config.yaml
model: "multi-label image tagger"
dataset: "rendered landscapes of hills, water and sky"
train_examples: 145000
image_size: 32
crop_scale_min: 1
horizontal_flip: true
arch: "swin"
norm: "layernorm"
norm_position: "pre"
activation: "swiglu"
mlp_ratio: 2.67
head_dim: 64
fused_qkv: true
bias: "all"
qk_norm: false
parallel_block: true
inner_norm: false
drop_path: 0.05
patch_size: [2, 2]
depths: [3, 6, 6]
widths: [64, 128, 256]
num_labels: 16
init: "trunc_normal_002"
residual_init: "none"
optimizer: "soap"
beta2: 0.95
lr: 0.002
beta1: 0.9
shampoo_beta: 0.95
eps: 1e-08
precondition_frequency: 25
max_precond_dim: 1024
one_sided: false
adamw_lr_other_params: 0.0011
grad_clip: 5.0
steps: 15100
batch_size: 128
epochs: 13.3
lr_schedule: "linear"
final_lr_fraction: 0
warmup_steps: 750
weight_decay: 0.2
adamw_weight_decay_other_params: 0.01
Rows from block 12 of a small multi-label image tagger, named by matrix and row number. Rows with one number belong to one neuron. Each number is 128 + 32 x the weight over its row's rms, rounded and kept within 0 to 255. All counts start at 0. Numbers have three digits each.
Before each neuron's rows are labels from the 100 images, of 14976, where the neuron reaches its largest size: "strongest on" is what is common among them; "peak on" is the class under the peak. Only what is clearly more common there than usual is listed. The data: rendered landscapes of hills, water and sky.
# gate: MLP gate (model.blocks.12.mlp.gate.weight, 672x256), inputs 128-255
# fc1: MLP up (model.blocks.12.mlp.fc1.weight, 672x256), inputs 128-255
# fc2: MLP down (model.blocks.12.mlp.fc2.weight, 256x672, transposed), outputs 128-255

strongest on: snowy peaks
peak on: steep ground
gate.497:089168093171090127156149153136090125083118141186125126103130087139166088130145159138115140140115172134116146097127137069129113121070178138194120158143129104080172182186150110108120113143190134116138152095130122132141126100147132119119150177125158100145119144090129150158205166120127190178140096097113086118110109225130103109123144121149095122112117177150130120132171135158166094097130
fc1.497:105126140092132126150182146145121081143121128126131104073158138159123083107120142122080158188104094131149154100184134117064147107096185127103177075177121114162114098132145105077111101114193144166083168127136107149159167130151117121100109059104109137152118091129084118195126160086171139172131128084104128146114143146115125148154148156113043158093124163118087078071132110166148092111100
fc2.497:111157178064148080138069128115134114090106153123117098135173146177139061092164152139140171185094139166114153168129111166131154115148118128138156080123130117140099113117101074127135132233143163121153119141066129115105146093196111134154110066119119131132091016117131099128131121120073130088130143100117147184082173121130114141112112144129112140116098097081194134132174139135111181183164

strongest on: terraced slopes; high relief
peak on: gentle ground
gate.182:115100127169153162119123087140118123109146154138084150167149151135105124172083124105118168130113098132140078127133118131081149102152133133133082194085190132195215150087153130112131085083085093102183096139107141084105157132103145126122138043166186061171087137145169094155090087211095168167027130152110124214088105167129129146137144118140111124113161234128173074145097118138134133147115
fc1.182:165122089101136204136140074080107143153139114117070109134186141133112155195077095105129108090120121101153152161155117130184128070154138168159110171121207104165124172088130112101169067129148147129107076120111146115127139124105145154143147118148157124194071126117116067128068093211174173163093142120134165179202114119169174117140167119140107104104172185096094107089111158177072091162174
fc2.182:196125044164143136130076152105129107159110113123095101125129100137201158132183171117197159119102121123154128179130132078120128131106089224161108092126114084078106089116069142149134051126112113153144184057133154116153124070155092102150125090143173106134149144133131155156126142103112175147095133098126101154111109136159173153124114154194114143150122136169141103131115145138144196132117

strongest on: dark volcanic rock
peak on: steep ground
gate.338:089106102110139132117130135140120137067155125131148114138173145116146186075148120157088162132107140150082128100102104087090175064156148097098078105111092129086111126132111098113040126084144199082117094118154143105103121094120105036132140190188086166153073141106095164165126117184152075122175097154151111138107126117091112121082115132074152151092174056061139135166129146148135107122076
fc1.338:099070128166167119146118121162124130091199089137128077165143077111113153112102127112125068135091137152091170145111115112074170095135096122119096156063071108081139150092099088129089165081106142115163100111073115157118145095120148084085165134159139205169087090085099157134119143143144097120214078147145155128140112110125091135076118144128171172089157061085139120118150128135140133165112
fc2.338:139112135206162075161063152114076095114155144107112064133150086120136174141132202198114144070131177144164116082121141123115161098104136137130175122176169158102101123104163201148152056125089096124115124177081170097105137139121184119117143108070138066105144129115102141102126100082131101144108153119101120108114122114171097164106150139077149127079174123180099133131086175104070109090157

strongest on: purple alien crags
peak on: gentle ground
gate.95:131128173137116151171099083110131159134091143153174080145122139111122182140030072082118097116118108090162115114105161123160109151141156190057117122102156113109137157153105155182120142186150166129103158153210107137140128034117160157112082164126126112109132118129121104093130188143046098126070161145120111169098129177153165104148118072157134146167196116146161142126104173143160131130149
fc1.95:138126122151148118103109137123097159122148153107105146153173181171170113103176113149100136125128149148079092128129081156162128079153092102186140072097182135135170090095128135160137125171100119109171122141083103116162087169145149096144145171109158154187085163074117092228063147127129153141112106075099150114113114110157101141141132126050125050128145146097177056099141053111151096164142
fc2.95:119137120077109145147127098112102132174142158142148083114106132094178123143104153104181130092145131143126165071110092094161190171203161158154167150159116166102166176117161106132124129096106128162091082156140104090102148054108198099080074141132142107131154122139119112158066115116105092119150115137143113122160108106107115168170108151107165128120213081158144131060090130142139126118179

strongest on: dark volcanic rock
peak on: gentle ground
gate.32:185154158133158122167120159151085132158116119106142131113076186103183151141102166148151138091152087148147120112093172133110140091138135096138170130131132136064108099111161125056163129097143147122087111109158097101168049066138131131168151175182129158162097137109093098119175139136085137138135117035143159120134171085113156058130133142059131100189092160133135176148147113158125111146133
fc1.32:145106093137115161132148125128070127147164121119113146116101109100121119050133122110153139149159118140112132144126144121105115117107179140181158151170165076096103077077120143128109121135113109122098150109158081149146077068140064098117173109178140130136131139133106080108095163163155146105131163056073163121107165117071166139143150132166148090145149213161120207147146135147042118146114
fc2.32:082099128135099161106151123146129106109127135098168132108123101109133136135151075078118119105073109167135112150066112119142169212152135137154169143159171116140124125137113151129135121121068130125113166127116082186149157110047105151199088151148066120112111082099124161134094189116048120140114112069146130090113162150073135138138135128124152103165200159150146104169090073079159085183158

strongest on: dark volcanic rock
peak on: gentle ground
gate.153:087117151158066183052141112130145183096173149092118122156165179147139117135154139142161168136159117124140131101187153083132151182067149182175153115109163148086116133089181102136151062133170102104168095110131198125152112133143136084100138137088139122175152129115094128141150128139064112165080137131168081124170120139083124110128160183112144137122159122086142148177099138128080169203127
fc1.153:199108135148144100160131055113137122125086076120103127169090095135129198178126149107138115145173130082098107148130143092134166131170172130106167086133146096160165074065208115103134133151120105101135104129104127127145097154166127122171129077177098115161059117106059134087130152113165094165054114132174144100070179131150147194122064126117141079108103087097151176147118125191126141126125
fc2.153:047122181107190106068137090187194109130154183082116113141077143104120080148160163089082104064114129112079132110121160179165104096191129159141194129116111144153143105154070146128139128151190099113135182043107050081122139082100113108099112163143171106157076128129148143140171145165194118176154090162134129189128172086095124135098154107152099159130163116117097148141165145136154137095090

strongest on: dark volcanic rock
peak on: steep ground
gate.253:148105136123132084114161115170108100063121106119155108102196165126132175145157109101116143122136087144128082136177113128136093151087116109124089181198125153182134095103111154135129107175129078108135142118074100110135112153128088104192120125098190125154149187134101109102099138134185151117110139072093096125161100135095079086124148096129130109146148096170120195127099109136117063137100
fc1.253:118093174124153118129182172171089089061157095136106126096178179134181191139159070142114129105145099155189100142121147164101074165092152134098062183126105138157122080077079132182128111140172126144107114179123139125138096123133094123174096115179156145181123177145142079079126118205149141130100091065116154132105109156084096124120123068144114118105155066136148167093112089130104084162111
fc2.253:124145119141179136166146186167168180152143159136143093104101118095146123149067095173144150128128127092152120098095093128154110116173181116136154103090124142176075130101133143127126161106079133168126114080119152160156104074111113151077108137182163169150142136157115164081113139097157152113121106132153184115119149169150122069118159124160152177138100176128044166167110146185067098039097

strongest on: water; night; desert dunes
peak on: water
gate.365:145112095095108121146126133115165158212121100165112074146121108147139141136153186185067195111116126079080104115133123092104087112099167219141144074101101161097159078105172117139148143167115211160144160113079147142138127100143108115120108174102054180132103122175120053102101153136150106110130143128097103126144110127129136157157141132124149140162155173179228194152149133091170144131165
fc1.365:143160099117176192093161089147111098043124142102134141138110139140071128140104133112172078138099153141157142104131104127148120095124120103122184164112153076132123170147052131195038158119098072139130127100156112136137110104128112130166157090126144111098118105113137158150213055109116132127145190161141071093145148114105129152130120174144088129124152079162081111128104123122161155078071
fc2.365:143140106184144117058136111173174117089142127181161147111112130135208167077131106050114134154107095120173150150142140123161134151191166130144044144154190077150123081092113151134119077087145089094155128125151110131080156112119132147141156108172104149101134061095123189058110158110150124169119128137146145109084089161111108139108155166123151094065130096155121120115106123134123088087111

strongest on: purple alien crags
peak on: steep ground
gate.341:155144196136089156094129141193166102122151140146076122136150112157131124127124146125114099140149137170146097141078169146190102122145181114167130125152124101094114146145113158126149138159146110130108139156133135170141096099098137168103136126098167073079143085156119050136156123138130112142113142113076105180065168089116118138141124160100195125112179141193141102097113124164178088120169
fc1.341:165139161166178139169102113155048052175147088093187089165084092122149129122099081102144094126145139132100133109137133117172120096169128152129094086104081151094123092125130072150094119137090105085153154158153131153096208119162220118146168157064122179154188162078121108158152192112063117138093127179120071136147103123165145115083149145122142088146122147103116105147198092058068139147134
fc2.341:111105136115081085158154107128125072102119127156102153102118131135145170170092054083120165094092169150189136127076111104109116116132130157121063138143118191116065130127181092065123104146177131145137156137154151108142027132175161125128161124125141136140104093119078150105081127140141102155109199079117145125121170145086070108127160097135062102135160113154136204095157133117162105131111

strongest on: snowy peaks
peak on: snow
gate.648:111108153118112163125096114129228175120162092095149130109105195129138092116167122169113151121195176104160097115090116115150102110110109183102093109066133087111192094132139167144134102132091150146126118154154170102067121127131084108103158092144150102078095122074121121130153148153075095140165092133144175148139075100165110174123196166151146149138134128114142142182121142091143114130155
fc1.648:121129198136141142110103102054152129141117116134070149105142138124162158083192153080113095179100122179110113166152121090105107090116113142176093132102053116101170148166130159115151113136135114138164154167124158156135094108139155159137082143107199098135123147083148057175117145129175116158111129176192133127098176118125133124157138132146050120128114160101145139097125115052109203148129
fc2.648:175127133118078070157156073057104090098168173085082133156122213124106220159100106103132126164114142135107155140101111158142121226207077132172151119118156161115126148150084169130137105095090117142119113170149162123153101123115086136136173077126077105157108160112096180142122139135118148155113155114158131128074130135090184154109152076158092160087070135074074095164156108140097068155130

strongest on: snowy peaks
peak on: steep ground
gate.649:147176205123158109160139138154135130110152135070127073125160136117133163101132156138108113137070102133106131133176145186148175178110110092164081135177112140186155069153154128121142161128105149080135097129123177168116156112140125140104127103093135127156126078163136085113121157105110110126071110141141155103098085127158120091137166097175154203120141078155088112146066086114053111145182
fc1.649:096153170091090130125152145098135074126143117164155140114143108153112120121185110113181132193104115204163130138117142149146136155157143122106074121137079059068132073168142150083170167113102096132142138057156196157148158155126104169128132140163162114124147140117124067154108140038102123146098073034137161118127120101135060128131045129126148094134057148128157188178081149106118136155204
fc2.649:075126110154152115124147139186106217083135133111065115107091107137111163169112149094115122048180148158144159132129178130096191185123154136082128116100140137115118100090134064139125124077142115118091157144169140118063106121138145099114127097125126096153097070139133151172146110077118161157090133138101177109142161137180162098116166110224136120161141141115119165121113135153159152130119

strongest on: snowy peaks
peak on: steep ground
gate.187:123117136172136143134210211113190111126151139082178097160088160095105087136108116163106140163070131152168159167155103063138168141142089141177096110165124131126154135085120139149155118120131093134096139129132106095145151159154123163121146057107103142136149137169138103117172112186182156110087153144169145056143150114124118092126165157110162087185149137139122133099118148099085142150163
fc1.187:155131106200135127112123109140139164105049124128152172147126151049106116116094175139134144165106085128106095164151128125193137140133137135130133036164129149138144098082105070084149160098153143108092156136110177081163102131122086169115148123169138106096090162107094131142196147065131109171101095190163154141119149061106123106111164168079142125101084144118136056145079132082128146126151
fc2.187:175148175145092123165096169127141075103139071094106167110130095116150106159130179173094105152094101149099098120095091098111084085121124103124101129115082181127169181125141138117134221126124086138142092181130145093101073142156149177159073179139103139163110156139122085099104192114127146159160115086155113122160116112105152095156125127085128140166172134112071126055127175085116187140111

strongest on: dark volcanic rock; overcast
peak on: gentle ground
gate.231:137092135082108141144093053069109145064119167090132148142101169116058116121146111129083123137108141157132151126185053148115052124123105064133156139150081101077121121135140158059101059110119108130164098082127143162100107103190107141117113141138129123062153150102112138143145156185119128214136111093174200124126121117127154123114133137111100139149171115061149098150146171162164089121137
fc1.231:170127137141120108160116138090141180108128135106116114193124163161055144091149184145101099130141146143193138109203106105101080099122124084164120149142121089184099069119098165108069080174165092147192130152179144128108125098193141146105092123103103153086157183114039152127136132130144074121168091086158209107161143119100149148093121140126140117187186130034117162134147158148135096112147
fc2.231:127109111162076185080137129141107129101104181068189134121110136140145110153110122085108132152076058091116145159087104176145142125164054127130102098094088154120142149157100098167140118100171147118164171126096139116178172143113151116116152151169167170137157085106147075131187107160106163101074136152141104133157161128086116181181146143150160123141127153170154123103149093118116198185119

strongest on: red mesas
peak on: gentle ground
gate.296:052103099076129092062116134150133094135178069129146114099154054105138142127119127151127121157116131094072109161129173132062058081127137149133157185099088133103106125148130182115188117144090091124131098116117164155181134145092086144097088111169121109111125194149137149137161089147093167099075150142121088118101185133129142146124132113119119152123136149105141106113158105096142131177122
fc1.296:091136141188087079122101108112109135105128083179104167129138148127094140121073178113111139119107093124166172162095141109107156105125160100118156173126123131094136170136118133193128081112172105072157108087120121141110143143123093050131115149202095140132098168132084119121151192166123141131131050113146097089113202159153112051080068148078075097151125142117137123169106167113157154068084
fc2.296:164087102094130157115145170165112090075141159140185098139198144102097132189148151176115126183203137094163104160147148142113152120174091112136175068165133102169056100058129176140125147135101116074130113189154099100095106155066154101094157147139178187142150135120149090149083114167089135162145110104158053122151092151084113133110126166132129117108193174103166169115129098165120163103184

strongest on: water
peak on: water
gate.163:084125140195059159116133126138132100158196081160215177115107186138091116135149146162095159176127089127137090124111103161184115189147136133120203138118166127100138199102155078152125121090147107126126116202136138124095151153157099072101126182119150118176139115148106134110169137053144108112134089082109148134163061112101101189090198129125126150173103072151113141149164125149162192204150
fc1.163:235150156145153145175122117133128130085122143165168194169124145166139110139137108148103097155111169113237130158136095101133104112105115118095101101130149157113176158102130141162094100105085168108174071144129035122127131126144122111139111120109117070115147128086180194148146139142059099173153134121125136125127103159181136165178147121123140131154102081120108121085066158127188150133107
fc2.163:070135173062196125174157129150161149139100125123089126199117124107111147052117120121150158100127115146056094140186122096096071161152146140125081118123133140135133078152132150123112197189115169106123127150066200095138127122130132143170160148101161168092115131151112131046119192135127123137136119180153129098109098145129131199153129104095121108091134146168181151135161148076133103140133

strongest on: terraced slopes; high relief
peak on: gentle ground
gate.211:154197109180120153103050150158118202132141106071117102054095174166122172113153121134144161134164154139174141092161164112116147106078143154146143110121136140165187066112124145119090093156142169101144130191100113097117110139103172125131138064166120130134155089117127106177166141153176153120161150147132123106111146172141132144102165156122179137109158154109131185148146123102111138147143
fc1.211:147133228156127166113119127090148156092156150098170131110128167101112114132069148143158108169125131132133160173134151103150089111207049163142111106132156049161174096103161068110111117096138126153084140149144120167170136189135092163168106084105125128127114109157114120059116100131125170137109151138130119102148124139181088157229159092168109166156198081202160121117085082122089125056142
fc2.211:120189094101121158183083176163083119091107092182152140125194106161164166147062149142119109059091170116149120144097115150169092146152178086158128146166131099152084177157057109115095097106105126136116150129134107124124119132128121120133109118131127127112170123123116182108059166144102186203087150169114161173171070092108176111089112151085118118138108112084140142087211068108097175095095

strongest on: green hills; overcast
peak on: gentle ground
gate.311:147099157105171138116120100100056194141082086142124074130181115154164200077126181130168164080148179107111123068165136177152093114185103076137189156153129142133122137120055186094135059111114063079104118179145147098054097108090123108108154144129118115154122180125124133143147148138173190090113153094166119177122128185119166144128168131121114069133125130100119121105160124102113148125164
fc1.311:094203124104108095117107207123166135198148184117123124111184089124122052112128104149138081135119113117101198179130146081149180076164126136128188172125105139143155123067086157163111164156087127139101125150052166116127123095137072132178094109192137148109141106181113117145143137140075071088094136131130148102111143077102082076113207170134137141135125133129116117153103095103107113102147
fc2.311:148111144145118158126071081093128102122068148164132093112104094086106124162092162095143127163177159099112120187140103102205150101035168107129128125124170118140145090146149076135139099172128158154134136135159153072077115104082099140181120103117125084123126099095183141112121113078128139166084150135146106178103145158101102120194148151198167118127141104099079107146081185183111069160118

strongest on: snowy peaks
peak on: steep ground
gate.278:148154147135137092151143074162136139103143085159131142148124077096158158109126107146197112124126083096132065152072134166124151150121150164074120088150077180077108139091076122173137182092158138112111034143111157165126110145129106099124174176128154151093132095147102091111104098167139154085145122082168146088108154119137097127151124094153156159180125127173114068128114191141136147093113
fc1.278:141136155164185110193125107108136157099156140157169109112089148101121088144099081098158077054091095170166131098099118172073146151069122129115098096124101154149106103141076130123093176121146114093162025162138124124127092111099135124130164151127150109108108097115114130057099099140180144078180165067144179087131138137123148125117121096152148149208087070133106130122146175089121179161082
fc2.278:101102099109081092205137147168151174121123130131121123113129141158174166150206137035123086109103156110183105146219142095145149159167099078152118162153185062146099162136096150162144156139082192176146209085085126110114124089096160139129073109083161153174146104114158141094148159090080122123087169153106117103092096105101117134113137155111128107156136148145137105125074136120176047123142

strongest on: red mesas; fog
peak on: gentle ground
gate.505:140118077112099103148126112175121110072111137051099150061134132121127026143136120118192087115149137088075163123228236140152112145198068116144119099115170150155083117140071090132103144114138185108091131150145171121092138175181092142091148108045126119138156137158114187171101113157128141141133115114186102098145108190132158090113112127127148130125176150145223095097110117109132133136156
fc1.505:133104057117125113094131172179105078111103148098102198154116130138156151154139126116148125152054126161183087117145121130139087145106106155065106075127109116110069099150111083175123094133141152121101116073112138141139128207161131124108152049112178104088183145157104086076122057101151116161146112145184135121155111144169134143143054096144135112080205143149140142093129198117125115080133
fc2.505:158071162153151079061138087160101129130125147097155220136183131145113077128151065090103130089107116091138108190123136118087153107090075108114139154150144097135147143164144102116130110126161080142132068198075055143073169148151142147134146174162103206120139166105219185083097141104134128117189118096101104121088140093132134140143149103183058148117101134171125134099132094109150170142139

strongest on: red mesas
peak on: steep ground
gate.228:054154105175127090192156115072074103164125147105121160115089130154131142167169093127157137126123121124164158104147131104139165132131072141121136148090169130189117133165109154111162098151140170097217138171093127096085141130134118119106160101123158096106142201147163123113113105112116119142101096102081190121166153147087122071116114091130178193179159173087116153091103098118103173090133
fc1.228:189169088158113106138179129079160134088129146116109103117131169096166123133169069066136087174134145157113132120156139115180104149129148127137129100080132086164140145149147139124135109091077172149144108145109110117120115053146114147092163074099137166157139136115137108083097089127159157156122162168110133126136117162098117128074148142131076132075145163099127138079116131159118095135077
fc2.228:112098157085107141117143143107084126166105137125066125102113147092097116129133139125134137059110051153101103146101148132093066061137069131116090182111085112107125165155115173120114185121139182140155102156075114133154175125134077133150169110111120116165157086118115153152107118149153118120163120130093135105082153121117135144149145115139130129086172136129069118192116112145113112099184

strongest on: red mesas
peak on: gentle ground
gate.170:161157169110169201077122160089130175132178178144160093176081137159148116138084181092134152110143093098125122153155143135144044164160149124125157161157132155151124134073143134085144084118128105151155176087075168121097144132128149133136151109122195153125106132167114126071108130123158156118137117078087157084131162082153189090129129107135129136112133129103197080078092068095123123140203
fc1.170:088131158147121126179134133207107063094134121137095137128154134099070139094161079161056113092071144117128156149137194133158198124096143138190084142145117148167152094098125165158133132124121124096099161198186142119131087156185107089069072107084106128116200136174091121191148155124152133178109087167130186107138088125098091157132122174158171100116110124107070101213134116136144127087175
fc2.170:177135120136119133114151118129122195078124095177146109103117087108123119121114146098108154144138080141141031139088103128119069110138147141082149157151130144108073170103089162145120203072160207140163164055164123120127152142109115141137178095141130115127142109140131111090113140111161106089138113116163079132151068135164109108131111109114118187107160113137125134081128139113086075140114

strongest on: purple alien crags
peak on: steep ground
gate.407:099139115137133058112108130137149080170156104156164171118139165125121151110097106132137115129119082157110128112084172153181111111162138174163118138120115149143096126070087118091110114103113155108134137125068148150149094144126122147135140148100117067119136157131157117137114151147129131163169026123179109168121119091096100151130055186172079167137166133112166074205152199147147066076156
fc1.407:142163109182144101044132117184194144200117182089179076162189101158183153138120110169175125153148115099145129138145113087102150154105168128130132111142123141075109119091110135134089108164135091136107081087109112149174121112131093125130159117152118135124163142157146123179111110070119144152087106151086163092101099106098130077113049136118081139160093156158159128055084156110103107163128
fc2.407:121095127127133128050092098158100109155126117087159144118095118101057124157160192139180125170155141168144166096207119116112140122104110137115126125092133145108126095142171096078121085164076155099125146139092099116156148142093144153126138103129079129063156148077105120060177109104100132100091124174149227122091086087113180086129125137080107091106089182130146141118089139112120112151107

strongest on: purple alien crags
peak on: steep ground
gate.412:154146132081110195100118115134106092106096057163148111155074138136109100174165114118109095136130133126118161149182138151116123082126169095121153074088174120133179079051139142077177139136122182094094115087113043148115119111148149117155149121111079093138149075060159144147070146174109178165104143166133127146119130120135124123127129128171133087148150106127109089085141178118106146144218
fc1.412:094133129179173183158114107146171096158126123129173111080138163123053115123110095129129136200144113039143164061145127158134161116144163102091210101108102110159182138184065137116124118104103125102099104168174175111054143149178116168134112083165105086119142132062158163108132135173097162119129113167128107142146152116082110110124070109069150172082112075118115131079185132152122091075137
fc2.412:162081137147112141110178075163162141152118176099103121166144134201144180131129118065143145117178143088139117093182124129204185135132152197129173125152120106162142165102121113108151113099136131103094181144166111092136146113096093150140081092076068179138170092143147141071148128127134150144121084132112102080103183158144115124123113103072071079107137115108107130129171060124111103130143

strongest on: purple alien crags; night
peak on: steep ground
gate.185:078134197131089132133157133156130168119103099124174112189126187141099104168091131128102086113088154109121102097095144084131111108133185145143108129127094083117208077109140073129109173125133104086109158157137116101138088127107124089181102073150143129123170140166117141084124151116063184088143157109176175169114105114081113115128123216187162091133116134150073141147159105154155094110164
fc1.185:146154088181174098162156103153143136181101092162127155173107153117146090124157140110102120122108142150126116142125144125127133138134115151188161154157114069174116134107107115115151155186088125157112137130158130161116146088109130132070092169129121108183130095096098148078097135130065087128112095110133155173119161101142060110101102146112150116103167150128119123060088133131182083145175
fc2.185:173101148095107134063165085124119134148076184125156130165184161152071142108118120098156100111164140084174105163171130191110044160118212144114111107153152142121159070113122167146165161146127149105144108133181144141137146103142096125132122130062107168123145066111097106118131198081120107133107165094166159166044117118132168119135126133133138087096136091135175166102096088132104109111084

strongest on: green hills
peak on: gentle ground
gate.205:114124144138196114138091103146212156076103085114117122077170107137131148156181199114149115127127058115124130060081116126164103152134111111123164109106115073114112185169082172103096162171118147147131141113080090127155200108146147155081074128143099179103155184161165109128116140162118072137170141131097115094135099189123118176111125181205141152149141098145122207130117168116148085156084
fc1.205:129130204151147113168088118078133121189214120096118160116172093123134167149224148127153092109146085131079141121142175123136145068134165158136148107095096126122145100165117159123118087119200155099138068100126061150160110120102146082151126160125161121129126100132131085118084204127139099101124172137078182078114086109116113178158106186097114123103125132193046114155148141087138130173134
fc2.205:110135150129148147136082166138180132093153151080068113145118079091187142166112085105154099164062091124152095093103099106132148107166104086129115134074164097171159110167185134159099135097148139151224097144159112087130101172153105115099113091143126118090142098174129115079090106139132128111126185128142131112124170138152159119160152119141117198100127123112156114132135130114172085152134

strongest on: terraced slopes
peak on: gentle ground
gate.581:132134121079095105141120161072121158137091114139143140146125073134118155097109150125104222119192182129114135141134168121123086151189125177168169136143156124129128171136074145102108123139117101170144154170146117162144073154071100131109053103143148178179101105110091089121148120113112150155088134143142153051113067136149178149178099143128131113139181113121148126205044150142134069070087
fc1.581:110085139087123099096160107118116156145108118137172170208087104132121083165114139142128147139167178135120132173117182075182074170177127113088145138125132150131053146123107167057152131077123106152102140133185122130109096080098092082165185103151149146112071120074048142115172144138113161096094147136115122127103114169157130132082103102145165135141144084080124087203116130147127103063152
fc2.581:130113151125146117108127097143076112094090103140176136168126139169083131128063135135132141161139086177101116158137158149153170102148158124110137150134092134130109126137170147123069134148149164100078144109109193092134123082137105057168185073182118121118156146102122082141143120133102175101074194175129131157157151064066140078170098096114140145108167123156135098128129134110123128187204

strongest on: red mesas
peak on: gentle ground
gate.107:131112110089222093164121083079118111097129170098105115167133160180146124161143104097139134134124180154078168172181068102130099131157105149079078048124106096107144093070118127097158134086129128116136089109122103127127111181142157118143163172111196180100120126162153129123144088118105147120079198149114146088105096110113068230166079105127151120167203134107155130083115108139053103094080
fc1.107:174163179183183156147084200093137132141118098152138107114107133118122174150178128117137151073137137131121114115186103098089129121115070135086109116083128147150078123077084128235131171140096098078129149131118118114105144077122169146142176097146113070137088128089161068135156153119192138215127106128139176150190087113118153154114112163132110110120118112109053129123140216086065089197119
fc2.107:144061091144141132137118088127131144110097121139091098143179146080171100109063101127124129076126173107162142147177129085127090096154089121129133116122124114122187114096066092138145095157124080137155140114170133089139059127096133083143088142086147136097151123170107179137092134207076132132091193111062158110112119128212103081080151158100188160094171101134121151167161064141137192113073

strongest on: dark volcanic rock
peak on: gentle ground
gate.246:138111039095108157178117142125000084107098097140110065135126170151133133139168067079124188091130161091093175087145117139118130136131113107136126134113134098071172163089105148137117146163139125140146141098126195121098059092059110137135166131129141146097115129089100115143117181112121158142163111108059125104162165105109153104095086131069113126116192175160157122112172097081129148124114
fc1.246:144151102124186139125082053114071096117145105230161057173102182108133153126138071095178163134144145140149153111118127147158123091089122159125159135141153156155161153156126114078070094184099125187145160115133101092118097106093129191107162171071144100168080054104148128130157174147150150160069120144105142092113194134140127105112085159094158108072191143141135116112097121121185142127152
fc2.246:117162179154109204197139132195160079127077188062133113082148107095111074173127085165061062115126138114160035131080139121167129169118130058122133142121168172165065158161142119087158115110148103113123131136178149159150144143129136159160118145141119063117109149067170150137129133102130137113176170154123116076168130123095137125069144077112135144145149142131064119081127134136144145082140